Weights of a small image denoising model.
Model: 4.81M parameters, arch unet, widths [64, 128, 256].
Data: trained on small charts drawn from random numbers, 101725 training examples, 24.7 epochs.
Rows from block 7 of a small image denoising model, named by matrix and row number. Rows with one number belong to one channel. Each number is 200 + 40 x the weight over its row's rms, rounded and kept within 0 to 999. All counts start at 0.
After each channel's rows are labels from the 100 images, of 14848, where the channel reaches its highest value: "peak on" is the class under the peak. Only what is clearly more common there than usual is listed. The data: small charts drawn from random numbers.
# convs0: first 3x3 conv (model.decb.0.1.convs.0.weight, 128x128x3x3, each kernel summed), inputs 0-127
# convs1: second 3x3 conv (model.decb.0.1.convs.1.weight, 128x128x3x3, transposed, each kernel summed), outputs 0-127

convs0.50,145,353,182,203,198,260,178,162,154,184,0,178,219,172,198,235,170,228,210,202,188,212,178,133,190,197,195,201,218,253,218,221,194,208,190,215,201,207,220,203,183,232,178,166,201,172,133,209,217,175,195,214,202,233,219,204,194,205,195,202,165,179,151,179,206,197,238,210,215,190,255,179,192,189,79,192,207,237,218,186,195,220,196,226,205,208,208,205,316,191,195,191,184,196,213,212,196,213,191,194,410,194,196,183,169,210,201,218,196,200,221,207,203,219,184,187,189,179,197,206,215,198,236,212,210,266,201,226
convs1.50,241,52,229,159,190,161,164,197,208,237,245,152,170,196,181,279,165,181,193,231,192,216,239,259,214,192,171,260,158,108,194,174,234,237,127,161,110,197,138,247,195,228,191,199,202,221,206,217,144,200,239,215,198,176,150,190,202,225,211,199,162,249,211,203,179,255,167,228,179,175,236,177,221,201,387,147,217,203,247,204,200,205,216,216,191,210,231,208,108,181,192,211,212,199,170,183,132,201,257,197,97,209,248,179,201,205,199,188,175,176,189,174,181,243,168,201,219,200,168,229,154,200,238,255,162,153,214,176
peak on: data marks

convs0.110,216,190,173,150,209,194,230,196,224,229,229,211,216,274,216,175,183,185,183,185,183,208,176,161,205,214,192,202,189,210,187,199,249,204,249,173,156,191,229,197,147,206,158,216,125,202,190,186,179,201,210,215,193,265,180,157,234,190,181,216,166,232,194,131,153,193,213,169,199,209,197,129,219,181,213,177,225,236,167,180,175,158,193,142,176,195,172,200,206,212,231,196,300,173,231,227,179,0,193,206,202,218,151,164,156,175,202,125,135,242,133,198,152,183,232,215,221,194,229,198,205,216,200,163,161,133,143,188
convs1.110,138,193,203,186,231,227,259,179,185,202,188,174,209,98,160,189,204,117,242,216,194,261,215,261,190,133,200,205,231,259,210,220,149,234,202,198,227,169,154,185,204,225,280,164,301,205,228,222,159,179,244,189,198,168,234,182,206,234,220,149,190,181,159,183,258,171,224,188,193,174,211,173,213,269,237,255,138,198,230,200,268,210,120,176,216,229,164,213,253,150,142,214,181,222,126,188,239,238,190,175,266,200,275,240,235,257,212,215,170,147,236,106,143,208,116,223,146,143,169,189,189,168,231,129,240,229,159,168
peak on: data marks

convs0.92,183,216,146,168,197,270,227,222,192,241,34,203,177,211,197,228,138,198,166,179,195,195,200,193,199,203,203,187,165,318,235,183,231,240,233,194,199,167,177,202,125,194,133,223,186,235,205,261,199,175,223,182,166,219,201,206,204,159,161,249,86,236,153,210,239,182,211,265,231,154,251,174,208,238,183,194,183,249,216,197,175,227,176,170,178,253,204,235,205,173,178,166,173,220,84,180,181,177,232,174,204,173,171,44,203,210,173,206,198,256,179,236,128,168,178,198,208,224,214,156,259,180,181,214,194,155,219,247
convs1.92,142,194,212,251,104,244,142,218,169,147,209,193,195,214,176,213,180,229,204,226,211,261,146,205,215,224,213,235,222,221,187,230,190,162,211,230,224,143,129,200,253,199,228,121,156,292,171,111,250,243,239,220,217,209,181,170,147,184,232,189,342,183,204,202,137,191,204,200,208,237,284,223,194,175,236,236,206,118,184,200,164,222,174,193,174,177,170,174,177,156,155,197,241,190,197,233,251,235,157,228,242,289,211,284,189,216,179,200,159,112,170,184,250,198,178,171,200,234,246,197,103,215,175,189,182,225,259,180
peak on: axes and grid

convs0.113,129,325,181,196,213,228,187,164,261,206,0,188,219,185,193,224,163,220,219,214,182,217,147,155,182,198,209,194,202,220,206,207,200,207,173,217,202,196,97,215,197,226,190,190,199,169,101,196,183,174,193,202,134,216,201,194,202,202,210,182,192,204,127,185,191,196,243,228,213,186,233,196,199,185,406,199,199,235,160,239,201,244,195,228,201,214,201,204,286,176,190,183,205,214,174,200,245,202,212,162,276,181,210,195,177,201,199,212,215,200,213,213,197,216,192,193,197,180,197,204,204,191,220,209,197,253,198,225
convs1.113,221,42,171,200,201,227,189,184,188,177,190,166,200,208,172,125,216,200,216,204,231,168,203,255,194,232,207,186,232,204,156,186,193,99,218,223,232,209,332,184,157,210,226,239,208,241,207,185,237,227,235,239,265,239,236,213,188,222,254,235,133,197,192,186,216,181,161,242,192,224,165,209,180,193,0,257,192,268,224,157,257,210,217,219,190,245,156,176,164,218,193,214,199,238,219,188,251,217,162,227,177,200,204,215,238,193,302,175,209,207,178,209,198,180,173,157,204,183,224,180,195,200,160,153,235,159,203,196
peak on: data marks

convs0.69,178,202,158,198,228,230,171,186,265,198,149,203,214,225,193,191,241,232,176,181,218,229,198,221,226,178,204,165,213,159,180,190,176,226,227,237,205,185,193,217,125,144,176,221,186,152,198,176,207,205,188,305,209,167,182,253,184,180,215,135,224,235,225,178,218,237,218,187,198,197,199,181,211,171,165,195,191,208,197,224,143,238,156,172,203,18,220,178,216,225,168,155,243,155,176,224,146,181,184,204,207,202,198,0,202,249,181,138,185,192,322,215,195,176,174,221,201,231,206,223,249,178,165,220,189,191,206,159
convs1.69,154,208,215,222,246,143,183,203,201,150,230,252,198,147,196,218,146,184,206,252,166,128,191,143,184,198,224,228,154,226,203,181,92,148,166,131,222,248,235,274,210,274,216,197,208,195,222,229,192,214,176,125,182,219,221,226,134,248,166,227,200,135,166,209,170,202,235,202,117,221,184,220,193,178,169,261,192,158,192,196,249,167,209,228,156,214,212,145,209,178,227,219,205,262,224,132,191,160,242,177,199,230,212,265,154,154,223,170,196,229,171,140,158,278,333,164,172,191,268,155,131,235,192,215,188,250,138,151
peak on: data marks

convs0.53,231,202,241,231,211,202,246,163,233,280,231,233,163,209,236,161,135,234,217,198,226,241,193,218,191,291,178,151,214,218,169,239,165,190,178,158,188,200,188,192,275,165,160,206,183,200,234,195,187,194,180,193,208,147,199,276,201,217,188,196,169,128,207,163,184,321,223,214,221,185,203,245,154,98,178,234,151,157,185,275,165,209,239,188,170,203,143,103,181,206,161,186,205,73,171,187,252,249,218,172,226,262,146,162,124,215,215,264,222,218,106,214,218,222,212,190,203,184,97,220,198,211,200,195,249,166,213,185
convs1.53,156,209,159,229,168,174,200,247,221,249,239,190,255,164,210,203,247,164,274,205,231,174,159,243,234,201,208,261,182,242,236,212,291,202,243,171,230,215,231,207,116,194,214,156,322,231,186,204,187,197,246,199,178,181,184,229,160,112,128,247,191,203,228,199,185,167,174,190,174,195,161,213,243,251,197,172,183,164,240,113,259,133,212,229,225,254,170,270,253,234,311,93,253,218,218,171,171,175,185,217,197,186,176,233,187,180,185,126,223,238,245,176,205,258,236,189,262,243,182,226,189,214,138,256,199,208,202,217
peak on: paper

convs0.37,223,251,226,223,219,236,166,155,252,181,213,223,198,237,217,180,191,226,177,246,220,174,206,198,232,323,194,227,218,217,191,194,179,268,194,129,182,163,251,178,187,177,128,213,94,224,214,99,195,203,193,230,211,229,160,206,117,183,183,259,156,195,228,179,126,226,226,205,238,150,203,170,187,168,199,233,192,281,179,141,135,163,267,199,174,225,155,134,217,174,150,125,247,116,192,184,172,168,220,170,185,310,148,199,87,145,232,200,176,225,185,251,232,202,206,231,170,177,175,221,204,207,193,185,188,187,240,192
convs1.37,155,237,160,137,162,195,277,274,221,165,181,180,193,225,178,225,167,223,141,226,145,265,187,182,202,76,192,189,119,139,204,196,243,172,190,210,201,206,219,197,218,276,197,156,201,147,177,232,192,195,193,168,150,186,215,170,233,235,169,163,237,217,158,207,216,166,201,182,224,221,230,193,151,175,165,131,232,245,220,260,154,215,151,215,158,194,170,213,178,243,268,297,150,279,168,180,244,154,217,197,195,47,263,183,204,271,158,189,191,211,222,185,199,222,199,229,222,138,226,152,210,211,191,191,214,158,151,260
peak on: data marks; axes and grid

convs0.112,188,217,223,180,249,155,211,316,200,189,192,193,208,199,179,196,171,208,158,207,175,259,219,194,189,202,212,153,168,269,194,191,189,213,145,255,178,173,196,197,219,202,215,196,129,202,280,166,205,188,104,132,232,210,174,233,138,242,196,262,175,191,173,189,232,346,208,202,233,123,180,219,228,201,209,196,173,207,204,157,133,173,236,228,199,231,223,169,192,14,148,165,239,225,170,231,233,298,209,208,195,209,189,180,157,165,253,185,174,215,172,216,203,216,177,211,189,147,179,173,129,199,204,147,213,186,180,166
convs1.112,234,175,253,196,213,202,165,75,251,173,193,210,186,226,222,193,135,250,221,215,259,277,245,197,221,217,219,222,212,179,195,160,141,210,273,138,186,266,211,198,154,253,196,203,250,250,210,211,223,221,230,237,198,225,192,204,253,220,188,130,219,178,200,208,178,109,190,152,161,253,227,199,244,218,200,248,278,222,169,158,246,256,141,145,158,222,223,185,197,318,239,219,198,101,199,229,186,175,185,153,261,181,290,236,229,183,228,254,214,175,211,221,215,211,225,106,169,246,232,201,233,202,202,197,266,209,197,238
peak on: axes and grid

convs0.120,198,217,160,198,236,233,250,201,186,195,185,195,138,155,191,187,172,224,278,173,164,201,176,212,192,210,215,209,233,265,198,198,229,189,189,206,206,159,226,197,123,218,143,173,155,260,192,186,189,136,190,235,230,215,190,210,203,239,238,197,128,220,164,187,173,151,111,218,199,172,154,217,203,176,226,199,194,222,194,215,208,133,221,175,198,207,163,225,211,229,192,177,182,196,134,225,195,164,200,227,242,190,197,0,219,196,193,213,218,293,180,113,165,190,198,204,222,182,187,152,188,204,196,66,135,185,183,191
convs1.120,224,135,195,234,179,140,183,228,166,269,259,238,195,228,215,229,173,235,149,253,225,201,230,142,330,219,150,213,152,165,157,223,132,181,249,189,195,210,173,156,191,223,194,217,241,214,200,226,181,212,206,137,120,182,107,153,198,219,159,270,189,160,210,187,208,208,257,230,154,157,232,192,153,191,164,206,227,164,250,195,160,243,146,216,151,131,181,185,179,125,186,147,209,224,247,154,278,141,203,179,193,243,236,200,200,175,219,133,150,98,150,147,220,218,183,145,207,239,253,183,224,160,206,193,175,201,184,141
peak on: axes and grid

convs0.13,187,221,181,116,204,255,127,207,266,264,319,189,220,214,159,227,192,239,260,221,228,226,150,161,192,196,245,202,204,213,234,196,186,251,204,186,203,161,254,227,297,197,257,225,200,214,179,170,159,194,142,202,208,250,231,191,188,215,220,166,210,243,168,212,192,214,279,222,171,219,194,28,291,161,162,190,205,262,250,186,218,208,200,164,230,216,185,224,203,174,137,216,264,214,186,237,174,209,277,232,175,214,191,190,202,275,192,189,183,178,173,159,164,182,183,235,208,234,226,230,175,235,172,181,130,119,144,201
convs1.13,209,260,212,257,201,252,284,138,132,107,87,164,183,237,187,233,178,192,109,190,165,171,253,235,158,254,212,197,156,192,195,243,230,175,232,206,244,218,177,254,193,193,216,196,198,153,177,243,153,212,276,127,176,195,200,185,246,171,198,212,199,236,161,208,174,215,151,168,253,195,254,259,147,211,244,221,166,208,175,281,198,224,237,200,170,198,201,190,201,190,231,218,224,177,243,121,145,204,141,233,196,266,196,217,210,147,221,145,167,203,210,211,175,238,208,141,137,185,132,158,176,180,211,157,228,248,244,307
peak on: axes and grid

convs0.1,232,190,154,186,34,206,181,213,125,191,217,191,195,166,244,165,175,214,210,173,193,172,223,225,206,190,192,241,207,217,183,201,197,159,206,176,192,212,174,196,181,221,207,232,159,209,172,104,250,213,272,208,210,211,226,229,5,72,144,210,181,173,269,224,211,204,92,203,210,239,207,235,222,229,225,203,144,206,171,183,254,210,199,132,233,188,234,227,218,175,161,211,189,185,208,147,208,225,143,137,222,193,163,236,251,197,223,208,207,245,188,193,224,235,226,130,219,190,186,229,178,183,195,181,168,171,223,185
convs1.1,145,223,283,246,236,173,208,193,182,211,205,224,239,188,149,216,215,231,233,214,204,287,128,206,143,279,210,232,261,164,232,178,215,186,161,189,219,169,212,194,168,150,205,184,218,195,187,381,131,180,164,207,118,215,209,208,281,245,265,208,246,245,178,161,153,267,246,193,193,246,149,198,142,175,172,168,249,209,183,237,237,159,241,190,190,167,178,176,182,221,223,239,171,210,229,260,221,160,233,203,146,208,281,194,186,204,188,212,238,179,180,167,159,218,173,180,222,166,240,194,287,225,236,182,250,265,185,209
peak on: data marks

convs0.78,178,177,138,209,144,228,214,188,207,172,89,210,169,264,192,231,242,254,223,264,232,190,201,194,239,247,212,137,223,142,222,192,229,204,176,196,212,193,202,214,217,195,205,268,245,178,213,198,162,232,214,255,169,262,218,143,189,226,183,215,200,206,234,228,166,104,182,226,209,181,101,173,99,237,185,203,221,238,216,252,196,247,256,215,126,261,138,176,203,231,217,235,187,149,250,134,163,221,142,216,208,236,202,140,289,185,188,190,211,230,210,111,182,196,205,179,235,158,195,129,183,233,150,83,244,189,211,194
convs1.78,225,166,264,144,206,159,206,176,236,201,227,197,196,202,184,194,193,107,194,182,208,240,260,221,164,245,254,258,184,250,208,239,171,162,202,196,190,210,196,233,286,277,174,168,97,155,232,222,216,167,91,165,284,210,244,214,219,205,179,222,271,225,189,223,150,244,203,211,198,271,223,243,191,186,218,248,191,177,152,181,209,213,152,204,237,181,234,236,111,211,190,154,211,281,126,224,221,261,220,174,193,210,221,231,102,222,201,181,200,159,223,148,184,220,180,172,158,266,164,188,205,177,164,206,139,197,232,311
peak on: axes and grid

convs0.98,174,192,313,139,227,181,198,202,186,237,181,169,174,234,200,206,120,261,205,230,241,242,178,213,256,253,211,181,189,221,209,180,190,233,258,226,192,190,199,187,214,228,164,140,214,233,220,127,219,209,161,189,189,170,182,168,131,104,258,219,194,178,244,200,244,184,222,188,230,152,176,88,222,162,197,199,199,211,195,244,158,177,243,181,194,151,200,231,212,191,131,232,218,68,239,199,178,301,214,235,197,267,226,186,143,150,183,185,212,218,194,201,137,168,178,309,248,214,150,210,153,224,175,171,178,115,171,178
convs1.98,176,177,188,137,186,241,233,216,188,226,144,197,209,131,205,211,257,190,273,170,173,151,182,208,223,138,216,288,183,243,196,220,223,237,219,208,198,239,190,217,280,192,211,234,196,169,188,265,193,134,252,256,165,200,257,212,135,269,194,259,176,218,175,172,209,267,182,272,194,207,142,321,213,292,216,191,182,243,241,152,241,178,145,224,225,260,171,266,179,193,279,68,155,200,193,235,226,160,236,193,244,157,132,181,204,184,179,203,170,177,168,188,175,203,148,191,200,181,188,215,210,213,182,247,200,254,220,199
peak on: paper

convs0.89,190,194,159,169,221,219,226,151,214,189,195,199,189,228,200,202,186,244,230,198,160,214,206,212,220,124,205,207,214,169,201,195,179,211,192,119,188,190,237,217,249,118,192,205,366,240,190,155,194,214,206,93,189,207,192,174,217,205,109,217,159,179,190,188,193,193,208,143,191,193,218,165,134,189,218,171,159,277,211,196,218,160,216,175,141,201,184,197,199,161,263,199,183,211,179,180,211,245,185,200,212,177,190,0,196,142,215,152,209,246,99,207,223,208,208,164,220,196,184,238,172,203,204,228,156,200,206,215
convs1.89,215,199,246,124,187,239,186,229,147,191,193,206,259,196,220,216,212,124,212,210,216,184,167,228,209,271,225,199,204,262,211,211,261,193,217,185,201,218,158,216,400,257,205,225,120,238,120,157,206,203,146,191,218,243,257,191,191,205,255,173,158,237,215,233,184,226,155,249,197,245,242,231,272,209,180,195,211,111,198,188,169,226,174,188,301,211,159,213,201,212,98,252,222,214,202,249,193,215,225,195,252,231,196,237,170,278,170,193,198,118,238,227,167,220,215,170,166,186,201,233,201,188,203,178,224,212,222,208
peak on: paper